A small encoder-decoder audio transcriber, trained from scratch: decoder norm layernorm, batches of 256.
Rows from block 3 of the audio encoder of a small encoder-decoder audio transcriber, named by matrix and row number. Rows with one number belong to one neuron. Each number is 500 + 25 x the weight over its row's rms, rounded and kept within 0 to 999. All counts start at 0. Numbers have three digits each.
After each neuron's rows are labels from the 100 clips, of 14848, where the neuron reaches its highest value: "top examples" is what is common among them. Only what is clearly more common there than usual is listed. The data: strings of digits, spoken by a formant synthesiser in many voices. In brackets: how many of the 100.
# fc1: MLP up (encoder.blocks.3.mlp.fc1.weight, 768x192), inputs 128-191
# fc2: MLP down (encoder.blocks.3.mlp.fc2.weight, 192x768, transposed), outputs 128-191

fc1.555:502478484523493534481547526470546485541498495459504516518546488498506504454566479471484519479469450507481520508483436473470486546505511509498524515495518515483481495481509471500445492488513504
fc2.555:499557544521487504498500490537494528486499508508458510468485488525481456513452502483481516504545511489522462510528493519513489497517498537502525502462528514539503478482536519503512506522473522
top examples: voice: child-like voice (79); "five" (63); "nine" (57); number of digits: 5 (57)

fc1.763:474525474507504501507540497498550533501495451459507514464527487523484483473561507524500493544508472534501468458463511529536482515508499474475519458502474492476481517516528494437477497530481464
fc2.763:566459546497486513516513505453460446477481492526512489506506518501520509509476472516517519483497561512514532525538522485455489498478509508520483547457464475495511479520529465514500521480481496
top examples: reverberation (70); mains hum (44)

fc1.531:484521478489524468447458495511484514468498460529509491487503492518560496510508510461493492461523534514526465531481447499529542496484537494491467489488524472513483489523520500537514491502510493
fc2.531:495516515483500523499530476514537526495523486463511501517476535523469492520504488503480502520515460491484526492526509477506446477490495513448509484498436520505488540488498530422485497510516473
top examples: "nine" (68); "five" (64); reverberation (60); last digit: five (30)

fc1.315:486483504458527555500489477483513523499478502480496543583544447485482475490504490493501496482534499493541586491511511461516529525547523502487483477491480487486481469512525491474492505502500504
fc2.315:486511468500504530498511534503509469496531515482532466439501560474498502490524500468518510512507536466508510519503448543495512476508544493502501508483536491506453502503483456512556493509486542
top examples: "nine" (74); reverberation (71); first digit: nine (31)

fc1.604:506481474541525512505497545492480494517515502476512494481538528519506500506541524512484555468500509491462506489489471532464519497515502525539502465557500481501506557501546550515491507478500549
fc2.604:484509485490492528510478484473477501517529507491487557542518551497516484487473429515492513523503475519505496495513530462500526516513491487531509548483505514493531502527474484481457511533518488
top examples: "nine" (56); "eight" (55); clipping (25); last digit: nine (25)

fc1.62:484506464498495521502509466545520477490493504470492477513527549485496441523488525469508512472525537454476503472511501517489491475540434457501484518524482464538487498512518569489545493509481548
fc2.62:511502529503555473489492507457460501482493478490515521522480465492490556504517501503530478559481472511533502529514463493509521529473537508512498484488490540501488500500472485484468503503510467
top examples: "four" (91); voice: deep voice (78); reverberation (77); last digit: four (39)

fc1.238:491492556502496501518554477509474514549468454461498502480494535508511548465523473479532466506489505493499477462454478515464525513510519490504504530496493506488487479543519494554538487453525518
fc2.238:521526473522519473523463526522489499510505493531487512536526504535485494503500543526528502468509490504475496526515476453510489503489462517481482450500532497507494524470479501448451471530508475
top examples: reverberation (79); "one" (65); first digit: one (34)

fc1.444:556505508565501467524526497467536493510572470466487510501516458500482526525505476489497517483530534488482524545521511470477446521489513493505458474505489502498504467515533499553497482508445469
fc2.444:459464509477514545500511508503446485515478506494552522530462544508502511473523508484468511517495464496513500520489486558464526503552506467488526499525443499533529500488498496453527487463504513
top examples: "three" (59); number of digits: 5 (55); voice: deep voice (52); clipping (27)

fc1.676:510532524485463530500528560495517479492493516515522443533494504508503469509532449453543524457514499502513520472453519535499502548509462529490490500517475549500497489508504512475523500502495515
fc2.676:495464520517509480508544455514510529494460484522498509504474471535519532481476518525470514519489505494543488512537498462474491500503488482499518522472479474511488485498538467519493503478517467
top examples: reverberation (60); thin (high-pass) (54)

fc1.55:477493509532511512492513509459511487518495498518516526501586513467515497509518495563497489469483506522484495525490487501473479521510502535461514482518484556502491537485560551501511490472494524
fc2.55:484544457515508526493515519492486497476510496526511506455540536513505473485490496512507477469527476492547471451507487480518457505467441509536448496470480468527497511507474503480458504505519509
top examples: voice: child-like voice (60)

fc1.191:519519472528514519503479488481473529484494490478481488476526460525518499535517522545490501510451485496492534480553548529537505526453478486518514479479511534467477535476480511493516476471496474
fc2.191:471499513461506443525503460468495489517479509489524504469506468467445473486441509446453499466470518485494503476473505502503479488506509511517517534500457513511508489486471542525520498570480551
top examples: "nine" (100); first digit: nine (51); voice: high voice (51); whispered (29)

fc1.51:479490488488508545545497519507460458484514544440467476531509528462497499531512543456446488480523504504468455527511523519519483475505485489493502515500536484482526533492484540476465484524518477
fc2.51:506491475481498429466496469488513522535477485548535508436480504527533480497522470515532481526517474518503516486501507500493513516515527489496517464523487481495470477512518457552543501503459496
top examples: "one" (61); thin (high-pass) (47); pink noise (43); last digit: one (27)

fc1.419:485494453461529533475522507500520508515529474498514503540558540489473518503512487462484506548486509438469518504495466462530521505487499489472505484496509500504470522500527513468539566474500478
fc2.419:519496509510467581534492502469504463493480524495547466417508513531528471497509444523512484516510538491523508516577525526432456462513521464513512518480540469488481505505494494483457479515519535
top examples: "nine" (54)

fc1.321:528513465525456487488537496489494534492464509499486482493478515530486529491524458496473467509526461519477475541551514500491443506538516496493530524514497507497531476481555552490488490531485501
fc2.321:500565497518503467495475516519472471483531459535528485500531475519537488499478504467522508514494551472497473467459474539479500484498502449497513539494498523529494556519534477523525470525483529
top examples: voice: child-like voice (68); "five" (57); first digit: five (26)

fc1.521:493504509510512505522478500519525491506472534504495481532517417498497499513485509494511486510514556550502508510518523488500524479463453467521474489493526481511526504470512490459530532492556488
fc2.521:524495526482519508490507464513435511534517473502507513517485546523507512500533474498501516508506445516527503507492464528480536498526517515473501513485464478507520480474504499508510476537459493
top examples: "one" (86); voice: child-like voice (77); first digit: one (42); last digit: one (35)

fc1.743:557479494487500523473509493589527505532546494503491493496518483504496476503527477550531517494516490487522488471553479484462475463522483490549477533494505523459474511497535520416495487488489482
fc2.743:491508503483517449516488529498470516476492496482526484479520537467525534513500528481489501484464514540518505514531513493501496491462465469473499456534488513515501493472466504514517530502503472
top examples: "zero" (98); voice: deep voice (77); number of digits: 5 (43); first digit: zero (34)

fc1.15:496455467513513497498473486480472478510474518535482468527496461495481502489482508479511469497471489485500504472502467447450504509500506466494523539514506472483471528497546548485492526474518508
fc2.15:519494534509517509487511516489541512478555512445511527476489482463474469569515479542529509483480551484484510499505504553476509468489524485524509449480498532520511494516460467471501546536501507
top examples: "four" (100); voice: deep voice (69); last digit: four (47); first digit: four (47)

fc1.298:511457525521509501510450468503486521495458500531502520497530499547512507478487496524422500481460490542522464508501501489517519527471562511519530513481485481516506489487479543516505501508478530
fc2.298:515488545448523470494497505490522494512526525512472517485512522475546498506479518468509496505490518484485484465474532495499549489505472511489526499488506470464521494498482531430534478493524447
top examples: "four" (54); voice: child-like voice (52); first digit: four (39); last digit: four (34)

fc1.482:521516504509502520505456540508529463500487497510482515485476469483495526539465475467526488501550483494475523517512518496546511487515515467496498499476510551465459447495500494478511445555479521
fc2.482:483490507474505506519511486514573551520489488506492520530510524501486512488495532478522492505515480492527492466476406470473477560486513508539486515470498435487510476512493492530500500497525504
top examples: voice: deep voice (86); "five" (67); "nine" (61); number of digits: 5 (57)

fc1.574:546490548479479493483489516489476521489509494522484535457474483517490467481502494506530502550507523540500496518548473535471496523532504480524493455505508482487544527522508501479520459471448467
fc2.574:504505470507547487463471483472536484510508480500505469550490495475478488521506471499479510465485482484508532452497498447497530505512507525511483515476492507529481478479461502493474542521491470
top examples: "four" (98); voice: deep voice (82); number of digits: 5 (49); first digit: four (34)

fc1.373:532506475518517466500528470467498503487487520532524524520534518475468513434510525471527555533483522518493492514465520509537470514491487458508467504509477495513488534459537556470535516487490506
fc2.373:498494538479473519528503498503495495517485488480467483462486498524488525568449505513492424512510492517505487502499488465482517497492479525493520522505455471515544506538473440475469502503472497
top examples: "three" (78); voice: high voice (50); last digit: three (46); mains hum (30)

fc1.273:508463464514478487455555480518512448545529508515499478497499500518456504482492495532467534507511512514507507513507518574499480483476504529498497456467502511464479510512484526489503501490494473
fc2.273:509558500472514481475489490426519552509499484494487501516528486496541457505461470504514487484464500510481551497532499469514480528528474464532545521489518507515520515465531494475481513488446543
top examples: "zero" (72); voice: deep voice (67); last digit: zero (33); first digit: zero (31)

fc1.18:513449474550490477471514483483504516469516499488529517462529532484502512483530512464520489470509511524496495474511515534502497494478542474475471447500497495490498485489520491492482501466476534
fc2.18:517508469494518534521487528545493483543449473507504492504528497537509472510483495508489516542487542518489502488489529519502516489514482508537516496490482495480479455520531563458535501528535481
top examples: reverberation (92)

fc1.704:498511474523507513518506515530517525503499537517503460498518463549492496516468546502491484541468509504472495473522509495468478496465505530511487494496511494529477535495468511484495484501519480
fc2.704:515507518488535478502480489512475525479499485488500508508486507483491502486479456490476467510526440494506510481481511493481514486544572480545529484510480556495524452499523439496508543480524541
top examples: "four" (95); voice: deep voice (61); last digit: four (33); first digit: four (28)

fc1.294:534515517481501505493527514510510487519474442499544502524469526488466504478515467496531497483495505504539497507485520514448481499499506512487537542507500546502517491510528438497535499488516499
fc2.294:454477478513492466512492465519501499484528544467461479508517487509512509507467562517488493497528481527490497455495457484529537492487519493480495459496498469511465513495478516468483467532520538
top examples: "four" (54); number of digits: 5 (50)

fc1.451:516522508511518547476495476483486443530513460482499497505495490497451480480513502522487520476461462510514531448502525497577507480519507496488489500491497486482529465536542478496501562528489515
fc2.451:487490538455488490505481560523505487488486520501502491497517545507531521472519474492518481527451487522549485528512499515432494484510507461550546533499528515465512486493529500527487491514509487
top examples: "one" (58)

fc1.59:443501534504485502494517482445503499523512493462470472522481526501527501499536477518506528469498470537494486490510475500496511498524483540464517510504495513517464482497526543512499450468447482
fc2.59:514488504512537493479482482538494533488480492524517504474521497467513507515526480496511488533514512519467521485521483495497477448453505470526481494528452448506526521487438500518523519562519502
top examples: "zero" (84); voice: child-like voice (82); last digit: zero (41); muffled (low-pass) (31)

fc1.534:518446503461478519537470535467518507497559473533491502473500520501521515504504499519492467508514494507522544443489499513495503490528524485560473473511485556442495518491491494477507465527518496
fc2.534:484474496511546474471504483491497493478490513489520472524488516435485510548430515474532546519454509479532472508555510496492483513478538538495519535523514497535499481513502501498509520439488507
top examples: "three" (68); voice: child-like voice (58); number of digits: 5 (41); last digit: three (30)

fc1.232:474501457500492452532443502498500486496462517488485472502511489484494473552485461474485538469502465497517500528515535544463491504496493519493462484506521481462479514494515549474509522509456522
fc2.232:509505495502484507492489500504485487509511490480497510535460504482466527507442510520501464527455538508457516457526493507518503508503493518483520541486558516499508520499474483528485460493532489
top examples: "nine" (82); first digit: nine (42); last digit: nine (36)

fc1.226:472509515540474472460495484491494481494534507541530512475511495514492513540528458478458515464505467491506486509523526488496476520497523489505492491551536501480521468471467495503510533530527468
fc2.226:517492497504505446495493499518521433498480520537548489528484498467529456464502513503507512514505485522468497507481507450504505493532543502477538454515517494475505520474545529485519480497510502
top examples: "four" (73); voice: child-like voice (64); last digit: four (28)

fc1.499:502460494498501517458509475523529496490490522493503501517486499518490525482504541502499536507469475494462494517469523477474531498469498531531520460451474452518524513480485495495517538502532460
fc2.499:471507501506501467499468492497500507511498542503508502495461511493543500523513507507481425513539496525516474513463444484500483530475490475487497503552516520496503505516509453489487471499508543
top examples: voice: child-like voice (92); "zero" (68); reverberation (68); last digit: zero (35)

fc1.341:491514477553485507506493476518472523494517553512491498475542510540539503501537448478499493473503496542480523497505551495539544506475545499492503524477521470501510502520499505510482456469487554
fc2.341:511460502467510450450500510455505492506507480489534470537488472528490512509469517466535532500496508480516529508482462500476459526492427535529496519517553511510535479500502494514529536502503476
top examples: reverberation (100); "two" (98); last digit: two (37); first digit: two (37)

fc1.517:498489487473443501514516494531503529470510509473492528494512498526523491473503500492477532523494518461543492478443490469506479431505490514503552478544497502498515478497511467469546549508504482
fc2.517:521525496504521509507504541517489457512531533511493467515482497438483515495495528514498463517504504532478499513518464489523507574498511495497478499497516494482520484461510481523499462482512511
top examples: voice: child-like voice (73)

fc1.613:518501491494498518506516499487509502471509514459525508502500504536497496514524502501486535530477469539534496510486542486512471501503509539497480466516510487455467496525464475474527469498500529
fc2.613:525465491494494506465508472498489504488476474465496525463515531501469481471490495487515488462482497476467468486491470508488541498484475462541576476526527489488507501495475479505497519448480484
top examples: "three" (70); "two" (57); first digit: three (38); last digit: three (37)

fc1.725:527461537500492489494485501527518504483549480532489503467506505467511518493527474475539512490512505513515444480494506493469458498497524468499540490480543501451521465471460517487518492542524559
fc2.725:519526502474486532516479484480491485455475475449507507544494527531514443457499505527491465494450494477509501505548499495476471500489471509484510554499489517472508491511498457499500495509521435
top examples: voice: deep voice (81); "two" (62); last digit: two (49); first digit: two (36)

fc1.280:477501501553482502539514498484513505535507505465492504491533517471508531466469471496451493512527511489479511492530562500481531482454489505452516492482505510515505477456496494481519505491495491
fc2.280:498505523474507526487517497484458508522491468509476498483491489504503464537489510512563526475496471474514491507477487525493453509525495501525464526481501511475464450529480481501484503531511540
top examples: "nine" (74); last digit: nine (45); first digit: nine (35)

fc1.631:559504510492513541495477455511488498541479486550508476496524484475556505498478444511493544505556545487497521492459536525484495471525507498510528508482469528559499473525515513524510498497478502
fc2.631:452494484518490467464554513467517518475511492483523514539494494536477510519500556466509454532465534501494495528474499475516477515543476510520487496500538452482476499465454435490508524517514477
top examples: voice: child-like voice (87); "zero" (61); number of digits: 5 (41); mains hum (30)